{"horizontal_flip": false, "encoder_mlp_ratio": 2.67, "encoder_positions": "learned", "encoder_register_tokens": 8, "text_encoder_fused_qkv": true, "optimizer": "adamw", "grad_clip": 5.0, "final_lr_fraction": 0.1, "warmup_steps": 130}
Rows from block 7 of the image encoder, named by matrix and row number. Each number is 128 + 32 x the weight over its row's rms, rounded and kept within 0 to 255. All counts start at 0. After the name is the row's rms in percent of the matrix's.
# q: attention query (encoder.blocks.7.attn.q.weight, 384x384), inputs 288-383
q.99 099 [ 84 117 116 152 163 128 168  92 117 101 178  90 176  86 140 149 120 145 146 127 116 113 145 115 127  89  93 143 120 107 144  87  91  55 130 157 144 176  72 117 149 137 113 120  67 163 148 116 101 121 163 152 110 111 121 103 122 132 171 152 100 120 115 126 168 138 134 163 139 134  89 171 129 144 183 162 180 126 122 169  82 152  72 138 116 106  90 149 104 145  90  87 117 144 102 124]
q.100 101 [176 139  82 102  88 114 141 107  45 111  81 140 130  80 149 149 174 119 143 111 156 180 110 118 180 136 175 120 130 133  72 144  87 136 112  89 100 157 132 142 110 196 148 140 125 171  79  91 104  91 150 146  91 134 134  96 179 181  95 147 155 156 109 138 163 151 103 102 147 160 154 111 121 144 138 155 111  95 131 143 151 203 134 123 120 156 177 104  90  91 153 144  90  65 159 113]
q.101 094 [165 143 163  79 159 121 159 113 107 175 148 139 129 137 139  94 121 102  91 130 121 103  98 124 117 111 132  88 165 125  71 160  82 183  95 126  89  61 113 144 125  96 106 119 128 125 134 132 107 151  87 150 165 132 154 164 148 172 103 100  99 106 192 145 174 141 105 110  85 155 146 110  93 162  92 141  84 185 159 157 109 127 120  42  63 191 168 100 125 118  89 148 130 142  79 136]
q.102 082 [144 100 120 207 162 100 109 132 156  49 111 150  78 142  97 119 120 133  94 174 111 118 103 152 120  67 113 137 117 203 157  63 120  96 141  99 138 150  94  88 103  76 207 154  98 115 139 149  76 127  62 117 133  86 183 192 169  96 130 117 110 130 109 164 102 104 167 107 127 123  87 165 126  88 126 135 143 120 164 109 145 163 113 108 128  82  64 134 135 120  90 116 153 160 114 106]
q.103 101 [113  67 132 206  88 150 122  72  84  83 152  93  85 134 161 172 109 161 112 110 126 165 130 189 128 168 181 114 118 103 107 160 134 166  76  66 141 116 142 121 139 148 138 189 101  54 138 118 130 133 151 155 159 130  97 127 148 117 171 136 107 153 103 118 155 122 116 135 149 133  90 135 171  99 123 162 158 105 118 135  91 154 114 151 133 159 109 183 107 202 179 101 120 100 214 118]
q.104 104 [117 131 157  93 127 174 126 140 171 247 142  89 142 119 167 113 141 113  91 145 116  94 166  79 156 110 127 133 146 164 138  96 107 111  78 158 100  54 116 176 117 126  70 118 168 173 172 144 156 114 119  56 103 161 175 159 129 179 109 144 176 123 110  97 108 119 116 128 133  79 165 120  71 136 159  94  70  78  79 111 155 147 146 123 123 144 142  88  91  93 116 170 147 151  91 129]
q.105 090 [110 149 140 152 160  85 116 109 111 152 130 137 106 153 131 146  64  73 142 121  93 107 148 136  96  72 142 131  91 188 170 124 135 138 104 108 143 153  57 105 141 137 167 122 107 124 126 134 142 141 156 125 110  92 165 144 107 101 163 160 122 198 114 118 151 111 158 142  80 146 145 152 161 122 170 139 177 131 114 112 101 153 145 152 161 145 153 151 226 171 130  92 164 151 133 167]
q.106 093 [ 85 109 159 141 134 183  62  89 132 181 109 112 110 137  98 107 117 163 103 193 116 115 143 130 137  72  12 140 117  99 132  83 161 149  74 118 144 127 100 127 108 108  72 120 122 126 105  98  88 131  69 103 202 154 142 130 109 204  99  95 121 107  84 126  62 121  87 153 117  97 130  96 100 100 148  88 136  65 112 109 149 153 147 152 139  72  56 149 118 149 123 102 153 129 104 116]
q.107 098 [115 150  60 159  95 150  84  85 122 123 190 120 132  98 133 122 113 110 173  86 148 141 105 123 112 148  51  89 122 100 182 163 138  98  91 107 181 127  71 148  42 145 175 132 125 131 108 125 130 150 123 102 144 173  87  73  98  90 150 103 115 144 109 107 101 121 140 138 146 125  95 111 118  94  65 106 158 116 116 164  85 188 108 140 138 130 154 127 160 112 153 111 190 140 137 130]
q.108 104 [109 175 120 141 134 155 105 122 168 167 136 133 142 130 109 129 130 182 166 165 153 100 145  73  96 176 134 129 121 125 128 118 117 133  56 160  75  97 113 159  77 194 115 125  99 206 116 153 200 132 143 102 176 145 182  96 153 152 122 109 103 112 194 137 128 102 160 135 163 135 116 113  75 134 135  78 108 133 107 145 139 118 133 119 111  68 134 149 136  89 106 169 141 138  87 121]
q.109 099 [153  83 120 132 112 138 159 126 155 167 184 130 118 124 130  32 115 167 136 164 139  68 148  70 143 115  76 121 108 141 182 183 160 125 119 144 160 132 160 125 171  88  62 135 188 207 101 162  95 117 118 117 146 139 141 160 180 117  96  99  86 103 141 134 131  97 134 137 141 159 128 103 105 166 102  80 117 147 131 149 168 130 208 104 104 126 127 108 129  85 117 179 135 144 131 126]
q.110 101 [145 109  93  99 173 165 172 156 172 137 151 139 108 103 141 108 147 150 132 115 126 160 123 113 189 139  89 109 169 119  92 126  80 100 125 161 102  83 117 147 113 113  97 136 180 179 129 141 180 119 108  69  86 164 144 127 150 188  86 135 142  92 123 120 132 133 141 110  76 150 133 130 100 192  67 123  96 171 144 125 159 148 175  83  88 144 147 100 121 100  68 152 105 125 123 197]
q.111 101 [151 172 160  99 131 140 176 150 155 121 131  80 135 176 107 123 190 102 120 116 158 103  68  77 111  85 160 139 110 120  78 137  84 154 194  97 113  95 154 118 110 111 123 103 128 170  73  90 109  87 132 112  46 139 144 102 159 120 149 153 156 113 124  98  81 147 114 113 143 180  78 196 129 190  88 107 116 183 199 183 107 170  75 122  79 116 131 108  78  82  90 134 113 106 135 117]
q.112 100 [101 135 117 177 126  87 138 124 159 171  74 125 135  93 143 112 110  98  61 141 141 154 140 137  80 161  67 141 202  57  98 100 145 173 173 144  99 109  40 125  99 114 128 102  83 155 134 120 153 180 159  93 112 139 158 174 139 114  94 126 186  60 121 126 128 135 140 141 115 100 197 155 119 159 143 134 102 159 120 104  80 131 155  98 153 113 163 162 134 128 159 117 157 147  80 137]
q.113 094 [ 91 122 207 143 146  85 128  97 115 198 152 150 123  93 210 128 130  97  56 138 117 117 109 143 194 163 166 141 149 109 125  99  92 104  53 124  91 137 135  90 153 171 148 125 142 113 138 125  94 118 142 174 137 151  85 101 102 116 128 172 135 102 124  98  64 131 203 135 161  73 112  91 162 108 128 134 152 139 120 123 108  68 120  96 114 170 175 118 109 187 170 155 150  75 125 139]
q.114 095 [148 121 108 142 151 132 119 138 187 255 132 101 158 139  94 113 145 118  92 137 167 102  88 143 109 154 121 103  89 146 167  96 176  98 127  99 149 109 110 112 106  89 141 100 134 138 139 170 151 130 152 106 207 130  91 166  96 136  88  89 173  98 110  92 122 149 186  94 195 149  77 174 104 136 163  58  98 100  87 128 142 124 127 118 141 162 113 112 127 115 132  95 198 137  95  95]
q.115 116 [ 66  99 152  94 150 106  90 165  95 173 148 149 146 157 167 167  98 191  64 101  70 105 165 159 180 147 132  56 179 116  95  98 108 160 102 176  83 151 150 120  94 129 110 127 139  79  95 143  93 158 146 135 131  72 185 104 107 108 114 146 176 134 132 114 136 103 145 167 140  62 156  98 141  81 148 121 181 181 149 129 117 124 188 107 103 118 197 153 166 168 111 180 138 139 128 107]
q.116 082 [101 121 106 132 102 119 141  67 145 172 103 136 117  98 171 158 167 150 166 113 132 108 140 108 139 168 112 159 130 163 129 163 117 160  90  80  94 128 152 123 112 160 132  91  93 105 114 138  96 142 126 120 186 143 175 132 104 130 116 150 143 159  89 131 135 101 183 121  81  85 141 107 102 121 140 127 141 150 105 157 155 121 172 159  90 113 198 196 136 145 156 114  94 135 110 190]
q.117 093 [163 136 108 145 172  80  85 162 106 112 195 162 150  82 188 155 117 167 117  94 150 144 113 130 162 233  81 136  61  94  93 100 184 172 114 103 128 122 164 126  95 157  92 136 103  61 152 125 126 125 105 139 161 134 145 193 129 124 146 179 131 116 129 184 122 195 125 141 139  63  99 146 131 161 151  93 134 109 185  77 174 146 142  90 156  76 132 174 124 134 125 117  92 110 136 196]
q.118 108 [203 138 164 164 152 135 156 125  81  75 134 135 123  99  79 106 118 124 172 131 103 163  97 149  89 136 150  92 113 173 125 161  95  86 168 105 159 131  97 163 162 120 117 147 137  98  88 181  95 143 136 168 102 113  94 170 103 125 200 139  62 179 189  88 118 102  76 114  89 137 100  96 161 115  84 129  77  84 128 152 149  89  94  94  89 130  99 152 146  86  81  76 143 120 125 126]
q.119 086 [ 49 171 123 151 117 100 124  44 141  84 170 113 159 156 103 136 114 138 113 123 183 121 147 102 112  95 101 203 148  81 141 119 201 124 122 130  74  89  97 103 148 143 104 194 172 247 114 138 150 176  82 137 120  85 127 104 135 129 153 121 138  89 188 151  84 102 144  83 129 103  99 101  66 139 144  65 156 101 100 110 119 124 134 105 112 120 129 142 134 132 175 119 179 127  81 168]
q.120 098 [ 96 145 143 161 145 102 102 124  81 123 104 165  98  80 190 231 147 118 143 110  81 190 163 157 128 169 152  94 137 113 113 132 138 249 153 130 121 112 148 109 151 145 196 106  77  99  73 110 112  98 116 140 129 115 110 128 115 100 155 156 132 142 187 149 212 205 154 153 117  70 139 147 159 148 138 159 108 141 157 116 150  98 115 150 141 130 177 134 140 132 143 165 179 128 139 123]
q.121 093 [201 114 138 135  89 129 144 153 132 115 145 124 134 152  98 121 104 167 175 145  75 141  64 170 135 127 113 143 143 126 130 127 118 116 129  76 124 183 171 159 162 123 113 126 185  63 120 139 107 127 145 182 126 179 115 172 145 142 171  90  93 133 207 142  92 137 139 116 132 118  83 134 140 143  74 107 137 119 153 139 130 158 148 133 114 159 109 145  85 155 126 106 133 148 114 132]
q.122 103 [119 199 168 130 109 184 154  93 204 155 163 150 168 113 123  77 130 157 173 169 136 179 122 164  94  74 143 151 162 118 154 173 173 112 113  85 132 106 142 143 107  69  88 146 148 126 150 105 199 165 159 162 101 170 161 133 122 147 170 107  90 128 163 121 107 125 179 126 118 140  83 123 108 156 132 119  68 136  78 115 139  79 149 153 129 153  98 164 138 132 136 109 185 127  79 112]
q.123 115 [181  96 205 132 108 111 142 154 103  87 102 156  49 125 145 123 136 176  98 100 111 109 160 141 160 138 106 114  90 127  70 161  89 115 126 141 151 193 189 149 167 126 133 131 156 105 127 133 139  75 117 127 143  98 124 136 174 118 151 152  52 161 147 110 130  99 130 163 146 119 135 128 164 157 142 136 161 146 147 155 155 176 126 162 150 187 182 140 136 163 101 113  64 107 218 128]
q.124 103 [126 155 152 162 132 119 123 194 119 147 122 135 147 150 142 150 161  71 152 129 137 171  79 119 175 144 101 169  92  79 156 102 109  62 146  87 128  93 106 147 136 146 143 159 173 136 114  96 110 104  79 178 130  88 143 137 130  96 138 194  49 132  94  65 132  96 103  65  83 120 163 132 185 142 165 127  57 122  51 132  62 135 112 126 104  73  91 191 142  99 129 122 160 147 186 143]
q.125 101 [209 165 114  70  64 164 119 131 129  70 124 113 140 158  71 121 133 102 128 145 179 112 125 169 150 124 119 128 113 187 173 110 154 129 172  84 142 142 128 143 177 175 107 153 151 181 150 107 201 106 120 122 117 169 159 102 151 171 100 122 132  83 118 126 125 168  89 139 116 186 117 170 105 121 140  65 119  92  92 107  85 152 123 136 150 159  93 110 128  64 106 146 134 140 130 100]
q.126 097 [167 159 115 114 109 144 114 152 135 111  98  71 136 110  74 124 145 142 121 172 106 115 119 140 136  92 122 165 134 137 145 127  89 162 159 152 159 101 105  92 136  79 104 139 128 162 119  93 103 141 139 184 135  90 143 100 177 117 124 140 131 186 146 129 170 133 127 118 124 176  93 224  99 149 119 117 139 144  85 105 153 181 142 148 159 107 147 114 102 120 141 202 105 201 101 127]
q.127 090 [ 92  65 137 106 153 118 122  83 121 159 142 117 115 119  86 116 139 134 185 176 174 146 158 153 142 135 168 115  83 174  59 157 125 177 139 159 118 120 157 119 100 134  90 100 110 195 175 108 161 109 128 113 112 128 138  76 135 126 148 125 119 135 125 150 157  89 130 160 158 130 136 158  71  95 161 166 148 151 123 118 148 146 126 185 107 146 113  98 122 108 141 141 129 118 100 130]
q.128 092 [167 106 116 103  64 195 136 127 130 131 160 100 121 129  93  87 141 144 161 117 113  79 100 138 112 111 134 123  74 133 172 182 143 128 134 170 113 112 151 119 134 182  95 134 104 150 114 173 175 138 125  70 105  91 109 119  94 143 120  94 197 148 124 135 130 141 147 169 132 128 112 154  78 165  91  83 111 104 118 153  91 105 109  92 135 144 161  98 148 107 157 135 170 125 166 104]
q.129 097 [138 157 105 104 160 124 112 149 106 168  79  96 144 141 116 137 113  96 128 165 144 149  94 254 135 114 105 168 148  97 131 146 131 136 128 162 150 166 102 137 128 124  68 154  96  78 103 123  92 171  99 159 189 132  97 180  70  89 147 144  91 141 164  96 111 103 125  77  80 127 150 138 158 166 112 115 142  99 140 104 156 124 154  99  67 120  97 132 123 140 114 151  70 112 121 147]
q.130 086 [149 143 122 128 154 124  51 126 112  94 171 130 156  98 126 168 131 161 186  88 126 117 162  79 125 151 119 174 117 178 118 142  67 140 135 152 155 118  70 181 100 242 145 121 156 170 142  96 150  76 111 143  88  86 164  99 100  57 136 128 193 186 126 142 115 129 136 213 141 150  76 177 112 126 114 132 146  88 147 147 104 143 109 124 115 152 149 149  62 139 136 145 141  54 133 110]
q.131 100 [132 172 133 107 131 120  99 145 113 112 132 138 143  60  70 147 119 125 127 184 156 112 118 172 148 105 133 155 135 188  88 143  89 107 151 152 104 101 235 104 114 109 135 167  98 179 186 174 121 121  88  93 119 141  92 132 119 192 128 100 114 148 131 172 118 176 106 100  87 154 140 160 113  92 154 119 101 165 145 154 102 110 158  53 129 128 149 124 152 140 119 148 163 143 116 167]
q.132 096 [ 71  63 193 195 122 102 132 167 122 159 130 160 101 109 134 127 165 133 120 152 145  83 160 144 118 112 165 129 179 174 108 144 100 165 137 124 131 172 151 141 130 121  67 150 121 162 160  92 136 143 120 116 148 155 113 130 190 148 101 113 107 118 109 149 155 123 119 208 163 160 131 107  96  62 113 110 130 189  89 113 195 111 139 160 147 146 144  95 197 124  96 121 123 131 138 156]